config.toml
model = "contrastive image-text model"
dataset = "simulated stained blood smears"
train_examples = 195000
image_size = 64
crop_scale_min = 1
horizontal_flip = true
tokenizer = "char"
vocab_size = 28
loss = "sigmoid"
embed_dim = 384
encoder_arch = "vit"
encoder_norm = "rmsnorm"
encoder_norm_position = "pre"
encoder_activation = "swiglu"
encoder_mlp_ratio = 2.67
encoder_head_dim = 64
encoder_fused_qkv = true
encoder_bias = "none"
encoder_qk_norm = false
encoder_parallel_block = false
encoder_inner_norm = false
encoder_moe = "top_k"
encoder_drop_path = 0.15
encoder_num_experts = 32
encoder_moe_every = 2
encoder_expert_mlp_ratio = 0.5
encoder_experts_per_token = 1
encoder_shared_expert = false
encoder_patch_size = [8, 8]
encoder_conv_stem = true
encoder_layers = 12
encoder_width = 192
encoder_positions = "rope"
encoder_pooling = "mean"
encoder_register_tokens = 8
text_encoder_causal = true
text_encoder_width = 320
text_encoder_layers = 8
text_encoder_norm = "rmsnorm"
text_encoder_norm_position = "pre"
text_encoder_activation = "gelu"
text_encoder_mlp_ratio = 2
text_encoder_head_dim = 32
text_encoder_fused_qkv = true
text_encoder_bias = "none"
text_encoder_qk_norm = false
text_encoder_parallel_block = false
text_encoder_inner_norm = false
text_encoder_positions = "rope"
residual_init = "none"
optimizer = "soap"
beta2 = 0.95
lr = 0.0015
beta1 = 0.95
shampoo_beta = 0.95
eps = 1e-08
precondition_frequency = 16
max_precond_dim = 1024
one_sided = true
adamw_lr_other_params = 0.0027
steps = 9600
batch_size = 256
epochs = 12.6
lr_schedule = "cosine"
final_lr_fraction = 0
warmup_steps = 480
weight_decay = 0.3
adamw_weight_decay_other_params = 0.05
Rows from block 4 of the text encoder of a small contrastive image-text model, named by matrix and row number. Rows with one number belong to one neuron. Each number is 128 + 24 x the weight over its row's rms, rounded and kept within 0 to 255. All counts start at 0. After the name is the row's rms in percent of the matrix's.
After each neuron's rows are labels from the 100 texts, of 14848, where the neuron reaches its highest value: "fires on" is the input token at the peak. Only what is clearly more common there than usual is listed. The data: simulated stained blood smears.
# fc1: MLP up (text_encoder.blocks.4.mlp.fc1.weight, 640x320), inputs 107-213
# fc2: MLP down (text_encoder.blocks.4.mlp.fc2.weight, 320x640, transposed), outputs 107-213

fc1.186 102 [113 124 123 134 114 121 168 170 127 135  91 139 146  77 181 161  92 108 151 110 102 138 156 150  72 124 135 115  98 137 153 143 125  98 117 102 114 142 108 121 140 122 113 143 120 105 106 105  99 118 159 129 151 122 139  76 130 149 123 103 119 136 162 119 127 108 159 176 121 162 169 139 130 149  99 130 135 112 125 107 156  97 120 125 104 134 142 178 128 103 122 135 154 118 158 174  73 173 148 116 115 131 154 159 159  86 148]
fc2.186 104 [111 108 166 155 156 122 105 139 142 139  82  59 134 121 157 118 162 112 110 133 123 128 160 127 150 139 106 112 110 138 139 115 121 113 142 170 145 156 149 129 150 154 130  90  99 150 124 106 148  76 109 122 168 125 134  76 107  82 158 155 112 136  95 148 169 156 140 144 144 124 189 131 143  96 128  81 174 152 133 121 127 167 195 156 129 149 142 138 135 109 117 130 125 109 131 113 135 102  91 127 109 110 136 142 166 131 143]
fires on: " "

fc1.110 069 [139 143 119  86 133  72 107 122 126 136 109  86 131 143 119 109 139 143 106 130  87 131 135 125 112  52 124 127 133 117 145 153 137 138 121 122 116 180 116 112 101 119 116 102  99  95 128  98 151 132 147 133 141 139 174 102 190 130 133 146 107 120 160 131 107 135 143 119 124 151 104 113 135 103 136  81  77  90 110 157  91 140 131 135  89  88 135 116 110 179 131 128 156 127 134 108  81 137 155 149 143 137 163 111 132 120 124]
fc2.110 088 [100 136 160 117 110 127 126 114 103  90 112 152 130 117 125 114 167 112 144 107 126  88 175 102 125 103  99 114 148  56 128 163 126 106 111 127 112 169 127 111 125 124  98 132 152 158 143 119 110 159  81 134 119 128 154 140 166  81 128 130 168 124 147 111 114 128 140 106 111 111 139 139 146 107 136 104 123 125  93 115 128 101 124 122 108 130 124 139 131 108 155 127 168 149 123 102  98 126 142 135 171 115  86 117 143 164 135]
fires on: "a"

fc1.636 090 [134  88 116  70 139  92 149 118 148  94 143  84 125 117 145 149 160 151 108 137 104 103 116 115 143  80 191  70 114 105 150 145 133 127 136 151  75 147 124 164 146 146 124  82 131 123 156 138 148 120 150 113 118 116 105 162  95 109  72 155 134 169 132 143 116 105 141 149 167 104 138 121 128 100 133 125 153 117 112 171 135 134  92 138 126  77 129  85 115 161 151 137 118 157 102 108 114 105 136 138 122 149 143 112 166 112 146]
fc2.636 090 [129 120 144  88  78 156 183 115 110 105 131 146 102 105 150 113 152 121 148 114 137 110 118  97 119 123  77 127 190  59  93 142 126 126 124 139 109 145 143 154 137 107  80 143 149 144 129 155 133 182 130 122 133 142 146 115 133 142 163 134 158  94 124 102 161 108 139  92 106 142 118 141 135 106 131 155 129 136 131  98 121 141  93  99 138 127 106 182 108 104 141 116 131 103 163 125 137 113 134 126 111 146  91 129  60 141 124]
fires on: "u"

fc1.62 117 [125 146 118 109 100 100 104 133 130 130 107  71 159 132  80 106 170 144 101  88 132 159 141 154 113  82 135 135 101 137 100 169 146 113 110 143 146 149 127 128 148 138 136 116 110 111 143  90 128 125  82 141 118  76 136 134 142 177 154 127 102 126 127 111  96 141 117 134 148 120 108 118 126 114 122 109 107 127 155 102 125 130 116  98 141 134 114 141 135 141 119 155 146 166 118 103 127 118 123 118 130 117 144 114 243 142 164]
fc2.62 109 [150 159 157 140 123 124 117 135 126 135  85 133 151 106 123  94 146 112 127 124 147  75 153 107 110  96 138  90 128 102 129 140 133 124 109 107 127 130 168 117 133 147 153 111 191 159 113 119 113 181 126 127 133  91 142 112 126 168 138 121 147 177 117 107 120 141 134 133 118 107 122 126 155 121 130 138 130 127 125 115 150 131 142 126 153 120 134 127 116 123 109 150 150 131 154 150 117 133 135  85 154  92 137 118 166 194 119]
fires on: "e"

fc1.334 176 [128  90  69  95 149 162 102 143 114  92 119 155 122 123  98 152 184 134 153 122  96 131  90  98 100 111 116  99 179 129 102  91 111 136 138 138  72 107 115 122  88 127 146 164 143 129 143 130  90 136 120 136 132 125  87 117 128 134 139 160 145 145 134 113 142 115 141 137 139 148 142 124 126 127  97 131 184  94 144 174 110 130 151 119 128 128 108 129 122 127 160 158 107 113 153 126 131 125 106 157  84 144 139  89 121  91 109]
fc2.334 137 [119  43 116 155 120 146  67 137 106 101 150 104 108 107 132 152 146  94 132 153 164 122 163 118  90 113 139 129 156 129 120 143  62 114 125 107 112 133 113 104 153 115 113 131 132 152 128 100  94 118 113 147 117 155  86 127  90 151 134 148 150 177  88 135 150 152 165 135 155 109 169 105 134 124 134 146 119 105 166 179 126 114 100 152 170 130 115 123  74 145 177 144 112 129 159 147 137 148 119 139  97 143 140  83  92 113 101]
fires on: "a"

fc1.264 110 [174  97  87 124 121  89 191 131  81  93  93  88 136 159 169 156 158 135 146 129 122 148 149 133 102 113 183 122 107  90 147 141 123 134 126 139 122 139 132 157  93 153 140 106 163 139 154 152 157 146 156 109  85 121 122 120  75 117 137 123 153 149 104 117 149 147 146 192 128 118 169 114 131  91 160 138 114 118  96 134 134 123 121 132  87  95 140 100 105 173 147 175 150 141 109 123 153 137 126 125 161 141 150 142  91 109 111]
fc2.264 107 [154 150 164 117 101 140 184 107 127 131 119  92 116  92 139 125  99  99 123 117 131  94 158  99 167 140 104 104 141 114 110 170 144 141  90 141  95 137 116 199 118 111 129 101 103 152 123 109 118 156 100 132 130 189 154 125 154  95 160 124 150 112 143 113  91 142 145 118  88 134 170 117 134 134 114 123 196 131 132  99 112 135  97 145 116 188 113 146 123 117 136 110 113 128 116 139 118  75 126 130 114 118 107 105   0 145 139]
fires on: "a"

fc1.567 110 [137 129  95  92 125 130 118  98 105 179 126 156 136 124 128 132 146 117 146 160 120 133 137 126 143 112 111 118 117 152  79 140 111 133 109 143  89 140 150 104 154 108  98 131 148  92 127 135 130 118 116  73 123 124 114 134 160 154 100 149 167 156 152 121 114 149 121 143 156 130  83 154 147 175  85 101 189 124 127  98 128 128 102 135 125 169 141 132  98  91 154 107 122 149 114 140 172 142 144  94 160 116 129 123 111  77 134]
fc2.567 086 [117 130 115 157 137 111 144 131 138 112 114 100 121  93 120 104 113 135 113 135 110 151 123 105  84 124 118 148 195 105 153 134 169  98 153  95 121 116  91 149 119 155 169 144 116 165 128 116 103 152 120 146  88 115 131 127  92 139 135 112 140 112 114 125 149 104 139  75  95 123 192 147 118 121 134 177  97 148 159 132 121 110 121 101 174 107 107 130 162 153 102 127 166  89 176 115  99 114 131 129 116 160 135 128 148 161 129]
fires on: " "

fc1.590 105 [110 107 118 114 117 117 124 166 120 163  31 149 152 138 147 131 165 105 159 137  97 143 133 100 112 126 121 135 169 117 142 106  89  82 171 157 115 135 152 137 138 110 118 104  98 121 125  98 137 120 147 168 198 116 108 103 142 137 152 120 156 104 127 149 131 153 122 153 120 122 160 172  66 125 126 123 127 143 109 149 132 122 135 138 119 139 155 154 136  92 148 154 161 139 150  89 106 109 131 124 120 131  99 142 179  88 158]
fc2.590 106 [120 127 119 161 132 134 127 142 136 141  80  59 141  96 137 125 110 118 111 140  72 154 123 108 153 137 111 107 137  97 125  98 112 125 130 182 134 135 157 143 138 113 134 111 130 138 124 112 139  61 116 150 148  87  87 124 124 127 149 129 122 115 146 142 191 123 130 152 110 107 136 144  95 140 117 114 126 170  91 124  98 146 145 153 151 102 142 156 114 108 120 137 150 127 117 136 130 133 132 100 123 146 116 160 178  97 159]
fires on: " "

fc1.431 089 [171 118 102  92 124 145 160 125 142 150 139 100 140 110 102 134 124 151 110 129  71 118  67 106 110 106 181 140  69 152 131 152 141 132  95 141  69 151 144 170 144 113 110 106 133 108 160 141 140 159 119 140 149 127 171  96 191 131  89  92 144 149 117 124 108 130 153 161 156 172 156 134 121 138  95 107 154 119 117 114 168 121 166 143 119  91 153 143 125 155 106 128 133 172 134 150  78 107 127 104 156 127 123  75 109 148 199]
fc2.431 088 [130 142 137 129 135 118 143 122 150 133 151 104 103 134 122 108 110 124 158 123 133 129 158 107 146 109  83 188 190 106 108 159 136  96 138 122 105 114 131 175 129 135 113  97 126 135 112 139 115 169 108 102 138 153 158 124 153 133 163 101 128 113 151 139 125 134 162 126 117 117 154 138 100 120 152 143 183 112 123 100 104  78 136 150 121 110 127 190 111 102 136 149  82 156 112 132 154 110 126 158  89 132  90 145  40 112 143]
fires on: "e"

fc1.635 069 [162 142 122  99 110  78  96 131 120  99 121 116  82 129 149 119 133 158 126 134  94 113 154 142 113 105 150 121 126 113 149 172 154 111 116 118  91 157 113 102 115 121 100 151 117 102 125  98 149 116 161 116 156 153 129 119 165 126 158 137 145  96 159 132 115 148 140 112 112 169 105 142 112 127 146  84  82 114  99 173 104 116 126  89  82 126 151 117 129 126 142 158 187 139 116 105  89 134 164 156 144 159 143 125 119 102 126]
fc2.635 093 [128 112 113 122 114 142 138 114 104 103 130 145  81 121 133 134 168 138 147 111 123 101 147 105 121 143 115 139 161  75 123 200 104 115 125 149  98 157  89  93 163 133 102 128 109 130 163 128 125 136  98 165 141 114 145 125 159 103 116 123 160 106 147 113 111 137 144 105 109 126 141 147 109 121 121 115 133 129  84 117 128 145 160 123 100 122 140 122 115 125 142 134 167 157 130  95 104 131 156 158 160 120  82 131 145 127 139]
fires on: "u"

fc1.491 096 [129 118 133 123 153 146 142 120 136 125  82 119 128 109 123  85 104 148 104 128 114 109 114 106 113 155 134 131 117 154 108 145 160 172 122 146 132 107 132  88 110 114 142 130 129 126 116 116 135 124 105 119  98 112 117 177 113 127 100 127  86 112 115 135 115 142 130 172 128 107 132  86 127 121 147 103 151 168 141  95 163 140 125 153 121 167 157 109 139 129 113 112 119 109 138  54 105  96 107 121 147 140 147  62 124 107 149]
fc2.491 085 [102 117 106 145 101  97 133 125 125 117 171 133 174 136 161 149 156 106 149 143 115 123 136 163 159  88 132 129 120 106 129 158 117 116 120  99 169 151 121 188 170 132 137 154 147 158 115 122 137 132 146 129 127 138 144  92 170 136 124 110 167 156 104 137 118 131 110  84 153  94 136 137 127 122 139 157 138  94 114 134 119 104 113  89 151 109 127 116 115 115 125 148 138 106 132 166 116 108 131 117 133 136 119 158 144 144  86]
fires on: " "

fc1.100 112 [116 106 100 120 143 128  68 181 114 107 108 159 146 122  83 141 136 145 159  98  87 133 133 156  96  97 129 114 128 161 121 110 116  94 141  95 124 118 143 139 104 140 129 132 139 106  90 110  95 116 117 118 110 122  90 129 125  92 170 129  89 144 122  96 148 114 126 128 143 131 156 129 111 149 120 140 140 126  86 148 102 135 140 140 138 100 153 115 140 120 142 186 143  99 164 131 132 168 117 121 124 184  91 121 150 107 102]
fc2.100 116 [131  76 135 133 133 161  78 143 129 123 178  77 119  90 113 133 120 116 132 131 181 104 139 130  94 125 138 126 154 137 104 139  77 114 113 133 126 133 119 144 148  94 102 117  89 144 141 134 117 146 114 150 139 161  53 134  92 104 107 154 147 157  85 143 158 143 147 149 184 123 152 130  95 134 123 137 131 143 135 151 131 110  91 141 201 125 155 112 103 117 163 148 129 106 152 134 132 163 125 137 127 146 103 106 118 139 112]
fires on: "a"